From a checkpoint of a small class-conditioned image flow-matching model.
Model: 8.98M parameters, 48-pixel images, arch dit, norm rmsnorm, moe top_k, num experts 16, patch size [6, 6], layers 6, width 256.
Training: adamw at rate 0.0012, 26900 steps.
Data: 101725 training examples, 33.8 epochs.
Rows from expert 15 of block 2, named by matrix and row number. Rows with one number belong to one neuron. Each number is 128 + 32 x the weight over the matrix's rms, rounded and kept within 0 to 255. All counts start at 0.
# gate: expert gate (model.blocks.2.mlp.gate, 16x64x256), inputs 0-85
# up: expert up (model.blocks.2.mlp.up, 16x64x256), inputs 0-85
# down: expert down (model.blocks.2.mlp.down, 16x256x64, transposed), outputs 0-85
gate.37 [113  46 142  93 158 149 155 124 151  57 133 120   0 111 199 193 136 121 108 125 170 123 182 141 122  85 126 100 145 255 142 151 120 114 144 122 255 114 117 162 160 127  93 143 205 128 154  86  77 100 118 108 179 101  67 158 150 102 100  46 112  79 142 140  76   0 118 141  56 171 117 151 199 156 132 118 129  30 211 156 136 152 126  50 235 149]
up.37 [140  67 132  80 156 156 146 117 140 102 140 124  48 119 165 179 160 123 117 121 162 101 158 143 134 118 145 110 116 161 136 142 126 116 125 127 157 112 122 141 116  61 135 131 150 132 134 112 103 125 129 134 140 136 101 144 143 120 132 126 127 115 113 124 118  87 117 147  92 143 125 129 151 132 128 123 122 105 224 116 145 136 133  96 157 136]
down.37 [107 192 130 124 120  67 117 125 109 169 143 124  80 113 184 160 129 117 142 120  71 156 136 127 155 179 146 152 136 210 125 144  97 149 145 155 203 106 120 112 110 121 149 172 176 111 111  96 106 114 119 113 147 135 122 139 118 131 198 143 154  72 134  73 105 202 118 107 186 107 119 154 182 147 140 145 103 170 149 101 157 112 107 133  83 116]
gate.38 [218 142 113 111 166 154 134 100 151  54 159 115 192 102 116 147 126 124 117 125 161 177 120  98 115 103 138 109 103  93 102 132 128 124 134 125 143 129 138 137 111  65 161 154 144  65 166  87 103 157 152 164  88 132 157 155 148 160 128 134 117 119 146 135 153 154 137 127 130 144 122 129 100  42 111 124 103 141 255 166 131 111 126 135  41 168]
up.38 [116 156 156 132 171 165 136 127  85 219 108 183 139 106 109  71 122 143 136 131 127 124 105 113 130 148 124 124 165 140 137  81  80 140 127 134 119 142 132 133 144 141 166 101 142 178 105 170 116 163  54 120 148  80  64 150  97  62 131 108 141 147 103 120 139 174 133  98 174 147 128 122 221 219 141  60 130  58  91 122 141 167 127 108 180 120]
down.38 [191 139 129  89 102 186 112 113 181  50 158 145  80 113 111  84 136 141 109 127 139 164 123 101 148 107  94 148 122 150 137 170 145 145 100  82 107 125 126 131 141 101  66 130 147  61 113 180 123 160  72 134 175 117  93 102 132 193 136 134 150 144  87 106 148 116 150 104  92 151 161 120 181 226 115 174 130 145  88 143 107 112 134 101  69  73]
gate.39 [126 142 186 153  92 135 137 127 120 145 140  54 120 137 169 110 146 137 166 123 160 132 130 104  79 146 137 144 163 104 144 162  95 143 123 116 201 105 122 137 165 168 159 143 124 109 115 104 133 120 195 146 187 125  78  73 183  79 155 131 145 112  95 126  92 124  87  94  91  92 155  96 133 104 124 114 178 166 130  97 176 149 135 119 106  80]
up.39 [149 133 134 137 112 114 116 130 110 148 154  98 114 115 135 142 130  85 109 133 126 152 116 120 119 140 143 134 152 100 151 159 110 118 123 130 167 116 148 151 187 162 151 155 106 130 126  87 132 110 189 107 176 120 103  92 146  86 159 172 136 118  87 121  92 113 128  95 126  80 127 108 152 147 139 120 166 107 132 106 125 155 133 151 133 104]
down.39 [123 137 170 107 132 120  74 137 101 153 123 150 130 123 112 148  95  97 127 126  76 135 148 166  74 135 152 145 139 139 107 146 100 148 168  85  87  94 129 114 134 138 149 114 139 106 125 144 122  98  79 167  91 148 130 184  95  77 135 115 135 121 134 147 150 116 134 171 126 197  82 130 101 151 122  99 130 139 106 112 161 142 143 149 122 156]
gate.40 [127 134 159 100 147 116 116 122 164 114 124  82 127 126 166 119 127 106 156 125 109 160 113 126 149 148 135 105 144 135 117 127 123  86 122 134 125 132 120 122  76  84 103 132 137 171 116 133 139 124 144 184 128 130  97 146 150 107 136 130 149 123 107 111 119 118  99 115  99 120 121 135 142 123 128 130 143 137 158 123 132 127 155 132 111 141]
up.40 [153 138 153 216 165 112 145 103 151 173 118 115 113 185  95  80 139 122 141 153 139 104 124 130 126 112 140  97 153 171 137 125 118 163 136 132 116 145 151 102 145 212 129 131 126 163 134 172 139  72 168  68 121  81 164  98 154 185 115 137  99 117 142 138 138 102 191  82 140 147 139 104 154  58 125 122 127 212 114 153  97 163 109  88 173 181]
down.40 [ 94 130  94 124  67  88 138 167 126 101 152 116 154 140 136 134 125 151 121 121 134 128 123 137 139 101  86 146 105 135 140 124 132  75 114 107 115 113 125 141 145 109  79 129  87 135  97  90  95  57 126 109 103 155 122 103 179 111 172 128 167 140 130  98 167 131 148 129 139 132 143 150 156 134 143 167  86 117 255 165 196 103 108 108 102 125]
gate.41 [139 122 114 129 148 126 114 141 160 195 152 188 132 116  93  60 144 136 128 123 106 143 124 133 123  81 126 130 125 155 124 108 111 131 122 146 151 132 125 137 144 135 142 117  82 127  90 151 123 137  65 131 114 143 136 146 112 126 149 126 118 122 147 119  96 143 109 153 118 157 110 103 156 106 107 164 144 156 132 125 147 121 135 137 149  94]
up.41 [101 124 172 104 116 167 127 104 102 107 145  97 128 133 131 139 141 152 137 115 148 123 143 143 130 158 118 131 132 127  95 117 123 141  95 116 139  88 109 122 109  69 124  88 153 123 139 109 120 157 179 173 133 118 125 104 114 138 116  95 127 144 101 103 131 144 123 121 130 132 157 138 120 164 131 111  98 116 137 153 132 126 140 123 116 154]
down.41 [ 92 105 133 121 119 176 138  84 128  67 130 166 141 126  86  65 148 110 134 143  95 134 113 134 137 156 107 122 131 138  99 137 150 143 128 132 137 133 112 104  92  92 128 109  86 132 150 158 159 131  80 136 114 129 146 138 119 136 115  98 138 142 125 158 109 113 124 145 128 174 123 132 152 104 142 119 128 113 142 113 109 124 131 110 101  82]
gate.42 [220  61 122  53 174 149 126 118 144 132 115 106 107 131 125 172 149 105 152 118 115 158 165 112 160 140 106 139 146 118 194 147 153 120 113 118 153 122 114  96 126  66 144 111 142 129 121 122  25 124 153 151 153 127 102 113 104  91 101 111 137  86 105 106 107 115  93 122 124  91 122 147 147 106 135  94 153 125 255  92 122 154 166 203 138 131]
up.42 [110 108 140 119 170 119 114 155 150 166 139  56  73 152  67 191 107  86 120 123 113 155 158 152  97 179 147 157  70 100 151 157 100 168 122  99 138  80 146 116 174 103 145 124 127 122  60 107 134 124 153 178 160  92  91  93 145  48 210 158 146 107  90  97 133 157 132  66 138 157  96 137 133 176 105  85  84  72 130 116 137 148 135 131 114 198]
down.42 [ 76 165 128 131 139  89 148 100 106 109 113  48 140 179  67 198  84 145 139 113 145 130  98 150 157  64  94  99  96  91 138  94 157  92  74 124 139 142 137 149 114 142 130 125 109 104 145 154  89 102 149  99 151  97 141 113  97 198  79 144 116  96  81  77 147  64 144  92 124 178  90 163  96 150 134 149 169 183 230 123  71 113  69  32 164 193]
gate.43 [146 150 178 210 138 107  93 152 135 128 115 156 140 137 143 124 168 137 130 128 125 169 134 145 138 147 167 139 177 117  66 122 123 145 153 128 138 128 131 169  75 165 115  96 122 155 112 128 122 113 107 137 111 121 130 129 143 124  96 128 123 139 127 118 115 121 116 118 129 157 135 142 134 127 135 130 139 114 117 123 132 144 129  86 132 140]
up.43 [121 135  97 140 104 114 152 141 133 142 164 105 133 105 131 153 113 117 124 129  90  92 128 111 167  96 123 106 128 146 106 142 112 113 111 127 164 143 166 140 130 126  89 130 122 118 133  84 128  95 151 161 155 191 114 107 146 122 155 167 121 169 170 106 134 126 138 112 142  91 121 140  91 177 121 122 126 170 115 100 147 123  55 133 116 100]
down.43 [106 125  86 124 126 149 101 112 151 139 147 157 102 128 142 145 146  99 158 119 204 170 130 158 139  95 169 155 113 118 130 111 111 127  85 128  89 112  69 170 142 115 136 122 148 120 132 137 153 137 119 100 134  91 133 158 108 109 152 184 125  78 124 131  93 138 119 172 103 165 116  98 157  99  98 111 124 147 111 125 151 130 177 120 142 122]
gate.44 [155 127  71 121 192 113  99 140 121  98  99 199 148 149 101 132 156 162  99 132 103 154 133 140 178 124 137 103 121 146 113  98 165  91 136 128  56 157 141 124  85 133  87 127 132 163 128 126 110 132  61 127  64 126 154 170  93 178  64 137 115 132 167 137 190 114 146 167 174 140  78 108  86 125 124 162 135  77 142 146  92 103 155 127 129 168]
up.44 [124 125 191  89 121 140 104 125 109 142 137  88 127 147 142 133 126 127 112 120 121 130 123 135  87 142 125 130  86 106 119 133 116 153  72 122 153  82 151 143 111  68 140  78 131 105 135  86 122 120 167 193 166 130 123  87 148 105 172 114 137 119 123 106 133 130  95 109 130 100 145 120 153 162 117 121 156 129 140 126 171 146 128 154 126 127]
down.44 [122 104 167 101 123 133  88 138 104 164 136 148 139 143  98 132 127 106 128 132  77 134 126 172 115 106 146 128 108 157 112 151  99 145 159  91  96 102 122 113 158 154 157 144 126 112 126 137 145 128  79 186  72 136 150 171  81  64 160  97 156 117 145 150 158 118 135 161 122 199  78 146  89 135 152 105 137 156 138 119 167 149 141 146 120 164]
gate.45 [149 101 151 122  94 109 133 151 117  62  82 135  82 184 172 192  77 136 108 128 123 148 164 113 102  95 184 138  81 100 130 129 132 107 146 142 105 216 122 146 117 105  73 113 120 141 139 143 163 186 159 149 121 117 152 160 148 163 136 154 150  89 102 136 119  66 117 140  87 127 120 131 109 131 138 166 136 138 234 146 129 122  70 117  46 188]
up.45 [130 167 120 191 111 139 141 129 101 115 106 156 176 204 183 126 141 126  80 121 119 131 114 170 149 144 113 154 169 122 125 117 131 140 168 139 131  56 130 114  96 161  41 124  76 131 134 130 100  89 152 133 127  81 138 126 156 171 171 150  91 138 113 140 125  81 129 173 115 115 122 135 118 138 120 153 107  87  95 128 142 119 178 129 118 136]
down.45 [115 138 131 128 111 129 116 186 135 144 121 135  72 133 116 159 179 134 104 127 119 112  84 177  86  98 168 109 192 106 115 105 134 134 113 127 118 120 124 107 136 149 145 147 116 129 130 133 188  67 110 160 137 102 116 122 134 123 114 110 149 127 137 142 131 148 112 146 126 134 152 167 140 126 150 150 152 118 235 111 137 117 152 146 122 167]
gate.46 [108 109 109 106 136  53 142 153 155 199 118 190  48 129  79  59  94 155  93 127  81 135 175 166 114 108 160 142 142  76 122 166 110 101 173 130 157 178 102 137 126 159 101 141  93 116 186 109 203 108 167 119 160 132 136 169 125 237 110 116 177 177 154 122 158 172 143  54 144 158 145 115 146 145 137 129 113  11 255  82 112 150  29  97 226  82]
up.46 [121 147 127 157 132 153 122 113 109 118 142 108 177 133 143 140 182 119 139 132 134 128 104 119 156 146  99 127 151 154 124 106 130 145 114 106 126  87 135 110 148 226 132 142 133 128  99 141 102 121 115 122 120 102 125 107 120  89 137 144 105 121 122 129 111 110 134 165 134 111 123 109 119 125 122 129 143 173  17 157 140 124 175 142 104 141]
down.46 [116 126 155 119 131 103 115 118 124 182 119  82 150 148 165 180 179 120 101 121  96 141 154 116 143 116 150 118 116 166 128 156  81 126 126 124  87  82 119 130 137 115 141 119 144 122 151 163  85 148 100 116 116 107  94 102 129 181 156 107 154  70 127 129  92 172  98 129 144 133 132 125 120 127 139  99 135  56  87  93 157 127 103 133 200 173]
gate.47 [121  77 164  83 155  86 173 151 171 138 120  77  38 127 171  13 112 123 142 122 135 131 172 127  89  93 116 139 105 222 206  68  59 119 131 119 104 115 111 119 139 132  85 127 109 122 157 147 113  82 152 122  82  77  96 107 186 129 131 120 175 173 106 108   0 144 131 179 140 164 120 142  59  54 149 122 142 204 221 158 107 126 113 110 122   0]
up.47 [116 180 104 165 114 148 124 121 113 138 132 147 197 133  86 131 126 125 140 132 112 163  99 116 125 134 124 132 134 110 109 135 124 135 148 123 146 107 135 127 137 192 133 131 131 133 116 151 152 122 134 113 148 110 148 123 131 122 124 113 102 117 136 135 149 121 137 124 138 102 118 120 135 142 131 137 136 120  29 142 131 118 152 147 122 146]
down.47 [138 124 113 121 120  76 101 101 153 150 117 148 131 135  93 202 126 129 128 134 101 149 145 133 105  98 139 137 137  60  85  88 117 132  99  97 135 128 142 139 141 137  90 166 132 122 111 109 162 142 120 115 166 144 134 152 124 136 140 129 158  87 142  92 192 139 132  96 136 134 148 127 166 167 126 123 107 172 110 150 133 135 117 134 140 199]
gate.48 [162  25 165  41 144 137 153 141 126 107 151 105  36 113 148 191 170 113 103 118 147 116 171 125 152 113  99 132 142 142 161 112 130 106  77 104  71 104 115  94 122  45 153 127 126 153 134 113  35 128 109 167 161 157  49 118 147 129 116 193 173 129 142  76 154 146 103 155  80 147 115 144 109 112 105 114 121 142 255  66 160 164 196 124 108 131]
up.48 [145 160 119 152 165 128 107 154 176 181 118 196 186 135  87 103 100 124 160 132 112 144 109 121 149 175 146 129 142 117 108 144 101 113 136 137 255 139 118 120 149 146 123 118 108 130 120 137 134 142 139 126 124 117 118 131 117 165  94 142  72  82  80 112  10 107 129 127 150 117 151 113 176 105 133 180 149 111  86 169 108 100 140 187 188 112]
down.48 [158  29 123 134  82 137 145  90 116 111 121 139 212 153 112 143 127 141  87 130 154  89 130  95  93  80 136 138 139 122 111  92 145 164 154 168 205  95 105 153 120 115 113 126 103 164 165 111 194 149 140 130 128 117  96 130 144 110 135  84 170  85  62 141  80 160 124 124  93 154 125 100 156 130 151  99 146 131  77 100 112 134 191 114  69 151]
gate.49 [165 157 132  76 121 131 130 126 163 114  86 150 125  96 138 164  81 165 154 133 118 158 108 157 108 146 148 139 137 120 111 155 147 129 127 128 111 188 133 161 110  38 140 114 121 137 153 138 190 109  92 161 128 123  94  90 146 165  97 132 147  93 141 115 164 105 124  94 146  93 130 122 162 123 119 123 112 155 255 138 142 154  81 133 128 151]
up.49 [102 133  92  93 109 171  81 138 205 143  65 141 101  61 152 255 109 112 255 123 115 122 119 152 134 255 133 138 110 136  74 178 160 115 120 111 113 169 152 175 134 117 182 135 119 178 133 155 186 125  86 122 125 151  83   0 162 153 135 164 137  82 105  99 188  79 136  94 149  81 128 138 149 129 115  91  95 240 203 175 138 150  90 135 130 147]
down.49 [100 117 122 142 201 102 115 153  60 138 189 144 125  32 169 244  88 120   9 108 107  91 147 111 136  32 159 136 102 135 106  74  89 146 135 154 151 194 135 147 104 158  72 140 131 116 169 147 165 120  71 162 111 165 146   9 120 104  95 126  53  65  88 126 172 168 164  80  80 147 137 140 148 133 152 174 140  17 159  79 152  87 152 162 142 136]
gate.50 [151 127  82 212 109 152 138 166 120 132  92 128 128 123 124 113 109 162 115 123 152   0 115 101 118  98  72 121  81 127 119 135 148 138  92 142 123 130 150 139 156 197 105 135 123 103 127 125 113 119 125  93 125 144 147 110 149 120 160 131 164 127 130 144 137 123 144 111 131 133 142  67 137 110 109 155 105 127  95 147 146 113 123 140 119 101]
up.50 [129 123 118 130 162 121 157 103 104 192 130 179 124 147 106  99 136 133 153 130 139 139 142 124 152 140 137 157 127 112 157 107 133 136 109 131 138 117 200  82 104 132 135 140 148  79 117 122  97 106 116  99 102 154 107 167 146 125 105 139 110 149 113 102 123 129 125 132 151 120 194 133 159 118 184 105 119 115 123 114  97 137 113 134 163 131]
down.50 [142 159  96 141 153 126 115  96 109 179 114 105 128 111 132 142 100 135 128 114 172 121 145 129 134 136 123 145 159 126 124 130 124 149 111 128 122 126  26  93  84 130 131 138 103 115 118 129 119 136 119 150 165 123 147 104 118 121  99 117 107 121 158  85 130 129 101 122 136 116  47 117 117 152 196  96 123 140 114 110  94 149 109 115 157 123]
gate.51 [245 109  77 104 195 104  81 124 119 126 127 121 185 108 135 109 131  99 109 127 118 105 138 145 171 125 144 119 145 170 103  98 124 108 104 101 103 114 131 160 124  42 151 153 127 144 137 117  69 154  81 146 112 163 123 151 122 150 159 119 106 157 155 133 162 136 145 115 120 192 120 136 120 135 113 111  99  95 255 121 121 101 125 165 141 128]
up.51 [166  77  63  98 245 145 111  96 107 157 101 112 115  77  51  77 134 100 107 128 107 113 149 110 180 127 150 127  83 186 182  63 148 112 139 144  20 148 137 111  96 119 105 152  98 231 125 180  75  95  11 105  65 145 179 206 133 155  92  98  69 191 112 125 195 169 135 107 107 116 129 123 117 218 134 148 118  16 155 162 117 120 114 199 197 151]
down.51 [ 48 139 108 121  23 153 105 119 151  80 174 141 151 103  42  68 129 135 152 113 129 186 117  93 128 148 153 112  91 152 166 212 123 139 111 112  26  86 134 155 116 151 145 165 129  38 150 156 111 119  13 130  62 140 131 195 113 125 144 146 113 177  74 153 181  90 117 115 112 140 138 143 162 238 120  74 139 243 176  62 146 127 112 164  74 179]
gate.52 [138 141 151 170 120 121 147 152 105  98 125  48 136 131 173 171 128 130  77 129 142 153 132 119 137 119 128 107 162 164 107 131 159  75 117 148 103  81 135 132 130 170 103 117 109 130 108 155 135 129 166 133 102 160 176 111 130 135 118 162 111 119 149 128 121  53 137 135  86 114 164 130 165 162 154 108 181  97 120 166 121 121 142  99  79 139]
up.52 [123 120 166 109  87 141  90 144  81  62 137  41 123 113 114 164 127 137 155 137 109 120 127  81 158 121 127  91 107 112 111  96 130 122  82 100 111 118 107 144 122 132 121 121  79  87  85 168 131 136 166 118  84 177 156  91 120 118 140 133 123 125 155  98 168  75 126 110  63 132 125 110 116 119 117 123 133 147 129 166 151 101 146 119  70 153]
down.52 [137 107 162 111 138  81 133 118 123 112 107 158 145 124 128 115 122 119 144 120 110 149 110 132 157 133 115 126 142 113 119 146 131 129 156 107 151 150 164 137 163 140 124  89 116 118  98 132 120  80 117 134 144 141  98 146 176 113 119 152 103 128 115 149 117 124 116 131 111 124 125 109 130 135 131  99 112 128 110 128 150 118 157 111 130 121]
gate.53 [255 178 140  51 158  79 149 160 142 138 192 101 255 149 132 177 110  80 125 117 164 164  46 172 137 108 121 108 159 115 133 139 116 115  94 122  94 120 116 108 154  50 117 138 160 124 129 126 100 149 130 106 113 128 103 131 147 127 186  97 115 161  87 130 204 117 122 140 111 176 125 119 114 141 118 128 161 114 255 127 119 134 203 182 123 112]
up.53 [188 129 107  96  79 164 162 126 129 159 255  67 208 218  23 255 141  66  59 126 130 113 101 121 150  30 176 115 124 140 127 180 106 130 108 124 155 109 124  87 115 125  72 153  79 158 126 124  79 223 179 104 103 163 116 177 145 122 158 119  67 250  73 111 255  92 129 138 159 142 122 103  76 218 123  88 141 123 179 121  85 183 151 169 112  24]
down.53 [107  96 130 163 155 176 113 164 143  90   0  97 198 202  33 215 134 114 204  94 116  45 153 113 152 222 144 112 132 136 148 107 148 113 119 151 142 138 172 104 164 130 170 141  72  78 114 126 121 210 158 178 106 164 131 165 102 137 156 126 185 231 126 141 255 166 133 153 110  90 122 166 103 204 135 143 126 152 162 122 122  80  66 125 148  40]
gate.54 [154 129 142 128 150 141  95 135 128 124 133 147 130 110 153 144 157 113 151 131 100 183 122 134 145 133 128 137 191 129 128 134 161 126 142 131 115 109 136 119  89 106 131 104 115 112 113 131 139 133 133 161 129 146 110 134 140 121 133 137 135 121 102  97 157 128 126 106 123 133  96 126 127 131 141 118 135 133 166  97 160 140 133 106 111 106]
up.54 [ 92 105 144 132 152 126 136 153  87 155 163 187 115 124 139 108 117   5 162 133 154 122 123 208 147 176 110 130 119 155 102 131 164  84 141 154 120  87  89 123  98 130 125 185 103 147  92 122 122 144 186  77 150 102 150 135 135 168 217 130 172 116 154 122  75 196 117  61  80 235 106  99  76  95 156 107 144  85 118 104  64 126 146  96 104  98]
down.54 [148 120 102 106  88 146 151 149 180  86 158 172 108 152  99  88 144 152 138 131 131 120 127 227 122 169 156 127 102 144 102 164 132 190  92 114 149 108  70 139 122  49 153  63  75 136 187 106 144 137 151  35  82 114 159 135  87 121  69 145  80 121  96  89 131 151 159 121 142 207 116 116 156 150  80 160 106 134  91 161 202 134 113 108 131 117]
gate.55 [112  50 146  84 164 137  85 152 116 127 100  94  21  99 106 146 116 113 114 125 145  90 160 143  94 121 141 111 161 147 118 127 123  95 142 134 129 123 103 144 146  49 137 114 175 151 122 186 155 145 184 119 149 108  98  95  78 128 107 111 118 143  69 103  45  65 132  91 100 168 126 126 115  85 136 127 113 125 255 155 139 127  94 102  99 143]
up.55 [143 165  51 146  70 132  61 152 172 140 167 145 206 146 104 165 137 117 179 133 147 132  90 148 125 214 134 127 157  58 121 172 199 147 101 123 150 154 133 135 118 133 103 115  93 119 106  93 160 155  37 138 135 210  80  94 128  98 103 196 125  78 135  98 241 163 107 108 126 115 142 106 173 149 120 114 103 165  74 102 173  90 141 174 122 155]
down.55 [162 128 160 128 125 126  22  84 106 141  80 129 151 138 130 146 123 146 110 132 127 128 141 149 131  74 131 112 165 112 143  88 103 106  88 111 133 167 125 165 109 108 128 158  62 160 124  37  95 171  34 118 132 194 116 138  53 160  95 108  99 104 178 208 255  60 106 145 107 152 129 123 163 159 137 126 134 113  77 191  72 165 110 138 126 161]
gate.56 [117 153  77 117 104  94 164 100  92 147 165 126 126  96 126 139  95  69 120 129 152 124 143 104 144 164 130 118 140 142 116 136 185 138  87  99  91 136 133  79 160 139 141 137 157 102 156 105 161 148 132 109 169 142 150 146 127  94 122 133 130 138 129 137 100 178  77 111 149 158 135 131 152  77 103  94  84 207 130 121  49  87 137 146 175 127]
up.56 [153 142  83 132 128 103 158 137  97 151 100 160 141 130 120 121  95 112 131 132 124  98 149 117 151 119 129 117 116 140 151 121 151 105  65 133 126 156 170 112 167 190 123 183 112  87 109 136 144 121 127  73 169 120 106 125 117 116 127 174 152 108 117 130 127 161 122 113 116 154 108 126 166 121 123 169 156 141 107 126  94 128 140 156 125 107]
down.56 [125  93  63 139 129 126  89 113 111 136 154 127 140 142 117 122 114 126 119 131 133 163  95  98 159 158  82 125 138  98 168 132 176 148 105 133 160 162 157  66 162 165 136 109  97  84 153 114 122  99 141 133 102 112  62 134 124  98 115 125 112 127 132 130 144 153 184 145 143  42 131 111 108 151 108  73  79 176 139 107  82 111 175  97 151 118]
gate.57 [178  37 168  43 175 148 124 123 100  85 129  55  47 147 153 170 144 107 163 116  90 171 179 101 183 145 104 147 132 116 171 162 127 132  33 116 117 120 116  90 127  38 152 106 124 107 138  89  43 127 153 187 145 161  55 121 156 111 118 176 161 119 109  74 158 118 101 138 126 121 114 132 135 121 114  99 130 138 255  94 131 150 209 161 144 149]
up.57 [154 146 133 112 157 104 122 105  79 101 132  43 162 167 115 172 142  92 179 122 115 142 140 125 147 194 110 159  96  67 168 199 150 145 140 119  83 107 129 110 126 123 141 112 115 100 120  92 106 114 141 159 156 129 149 109 125  37 142 143 165  94  88 111 217 142 129  38 170  84 131 122 128 165 143  73 131 102 146 118 119 160 133 194 105 168]
down.57 [134 178 138 127 125 102 139 132 180 146 128  82  45 160 123 118 131 122  70 120 123 106  79 125 136  55 106 124 101 107 163  53 137 143  70 129 145 102 145 112 156 148 117 100 126 165 119  99  66 113 138 105 146 120 188 131 110 212 121 183 118  95 105  56 155 158 161  57  73 104 114 153 146 146 102 165 136 139 196  94 104 133  44 181 115 151]
gate.58 [122 131 145 207 110 152  97 171  84 126 128 156 132 105 109 104 134 134 170 118 133 130 146 163 123 113 188 135 146 115 121  99 116 123 139 135 193 110 114 157  64 158  91  99 144 165 116 125 103 131 151  96 126 152 129 100 140  99 121 139 130 164 131 128 133 127 100 129 124 134 140 140  77 146 123 161 142  75 119  90 128 154 154 131 106 160]
up.58 [114 135 102 193 128 150 145 181 187 149 107  92 125 150 138 155 133 207 106 129 145 129 108  53 106 136 208  64 178 137 143 148 140 124 122 182  62 132 127 148 142 147 150  98 117 110  98 170 127 123  92 120 126 114 154 153  78 167 146 174 102  72  95 119 121 113 122 134 134 152  98 170 183 100 172 135 162 193 133 183  95  69 151 107 176  93]
down.58 [118 134 139 141 104 151  94  84 125 130 137 127 117 119 119 123 139  31 108 119 169  69 132 144 105 134 145 134 166 128 159 137 127 148  81 141 133 162 103 137 135  22 131  82 119 127 134 137 134 149 120 102 135 120 131 114 120 131 117 151 136 124 128 149 115 141 124 147 135 120 147 131 120 148 141 100 116 133 154 127 155 146 179 128 112 132]
gate.59 [222  78 129  76 105 126 112 146 157 142 113 165 102 151 164 115 124  77 189 125 128 173 160 129 111  99 115 119  72 120 161 149 120 127 122 106 145 157 137  98 121  79 119 143 137 133 130 188  79 157  99 166  95 147  96 158 150 115 120 142 153  65 139 110 153 166 104 156 141 143 122 130 179  90 118 111 119 181 255  84 126 121 125 172 122 113]
up.59 [143 173  99 172 166 155  98 128  74  82 144  52 211  90 107 182 146 123  33 138 142 138  99 128 148 191 154 109 161  96  59 119 165 117 151 136 117 132 135 170 118 147 145 120 148 155 130  23 141 159 210 112 169 153 161  79 108 170 142 132  99 164 114 149 116  48 154  71  90 141 131 121  90 201 116 145 117  25  89 141 129 121 109 108  92 190]
down.59 [175 103 152 131  53 118  87 102 173 203 124  39 150  63 120 168 121 173 202 125 119 165 151  87 154  99 142 155  90 134 135 149 100 149 140 152  98  97 139 151 123 106  66 113 182 114 114  31 154 201 175 117 154 194 148  90 133  66 180 135 136 164 123 117 142 187 107  86 179 137 131  81  64 172 168  67 164 208  60  95 142 134 169 138 162 125]
gate.60 [ 80 137 113  92  94 165 105 182 138  89 178 136 135 116 133 113 133 104 135 122 214 131 120 129  87 128 126  95 133  67 110 143 127 153  78 103 173 106 138 149  77  81 114 181 137 177 103  88 110 121 117 181 140 134 111 195 135 113 129  92 139 123  75  99 154 143 111 157 142 176 131 144  79 103 151 131 135 110 146  82  90  94 179 154  79  85]
up.60 [146 137 141 138 138 124 130 107 143  89 179 154 132 147 123 125 130 117 172 136 128 110 132 106 118 105 140 128 159 128 116 154 118 116 143 136 171 145 109 131 152 144 146 180 120 159 147  73 156 148  49 146 133 137 138 131 139 145 144 142 126 135 117 101 169 154  97 119 187 144 137 148 103 141  95 126 164  98 126  81 132 108 112 130 110 100]
down.60 [ 94 149 124 156 145 113 122 147 149 103 152 133 117 113  83 124 123  64 117 125 133 164  92  73 133  95 155 139 111 171  81 126 163 196 113 106  99 161  94 153  97 170 101  92 124 145  89 130 114 162 152 170 106 127 108 126 138 128 167  66 132  73 160 154 134 145 118 106 152 136 135 154 146 121 176 148 122 106 137 118  94 121 112 160 100 143]
gate.61 [135 129 159 135 112 150 110 138 103 129 148 128 131 126 114 147 134 156 112 122 129 124 117  91 137 148 125 130 148 129 105 130 116 135 106 123 145 106 122 112  95 112 118 114 131 120 113 123 126 129 124 144 128 139 138 138 143 143 123  99 113 123 117 122 119 126 133 139 105 138 137 122 135 135 124 136 132 115 138 128 132 115 131 126 144 123]
up.61 [103 127 163 137 183 138  90 143 175 122  70 114 144  86 116  92 118 127 181 137 181 147 127 157 144 129 143  72 122 139 165 114 125 168 145 121  84 144 147 163  96 135 130 133 206 177  92 136 103  81 139 155 140 130  83  34 166  94  95 154 151 122 160 109 143 160 173  94 245 145  91 131 138 159 155 123 153 192 144 120 173 151 123 135  47 193]
down.61 [121  93 109 155 112 181 113 130 125 132 161  82 131  77 135 104 109 104  54 127 162  88  74 153 136 138 135 189 103 136 155 136 106 145 117 148 109 101 151  78 168  44 131 148 207  98 212 126 120 114 130 152 110 161  60  78 146 142 109 166 106  87 156 106 139 111 192 113  51 113  99 140 135 135 132 123  68  72 132 137 117 107 158 124 169 237]
gate.62 [173 111 123 146 120 169 101 114 153 144 131  73 132 160  81 114 149 160 145 135 157 176 125 138 109 115 113  79 164 153 144  77 132 156 130 130 129 150 155 110 160 158  59 154 166 127 102  99 115  68 162 116 117 102  70 145 108 111 141 123 161 102 157 112 109 154 143 110 137 130 101 103 191 148 129 162 128 158 121 139 149 145 102 109  79 124]
up.62 [154 142 164 140  82 170 140 132 140 179  86 100 115 111  76 135 109 140 126 144 127 125 107 111 127 156 138 135  67 148 113  92 129 154 130 112 168 101 105 168 147 131  85  93 114 104  89 143 118 132 133 110 160 136 121 165 103 109 136 128 118 109 127 137 137 116 122 144 148 103 147 119 142 126 112 154 116 191 117 131 126 115 124  66 147 150]
down.62 [138 134  83 130 106 147 163 143 139 143 142 140 120 131 159 109 126 177 127 123  96  88 110 131 144 120 171 129  31 106 110  91 150 148  80 109 106 133  98  91 144 176  82 171 143 109 125 140 138 196 108 137 104 127 173 127 130 105 131 111 151 125 150 135 137 133 131 108 128 139 149 119 117 125 129 153 128 149 122 145 167 119 108 106 113 128]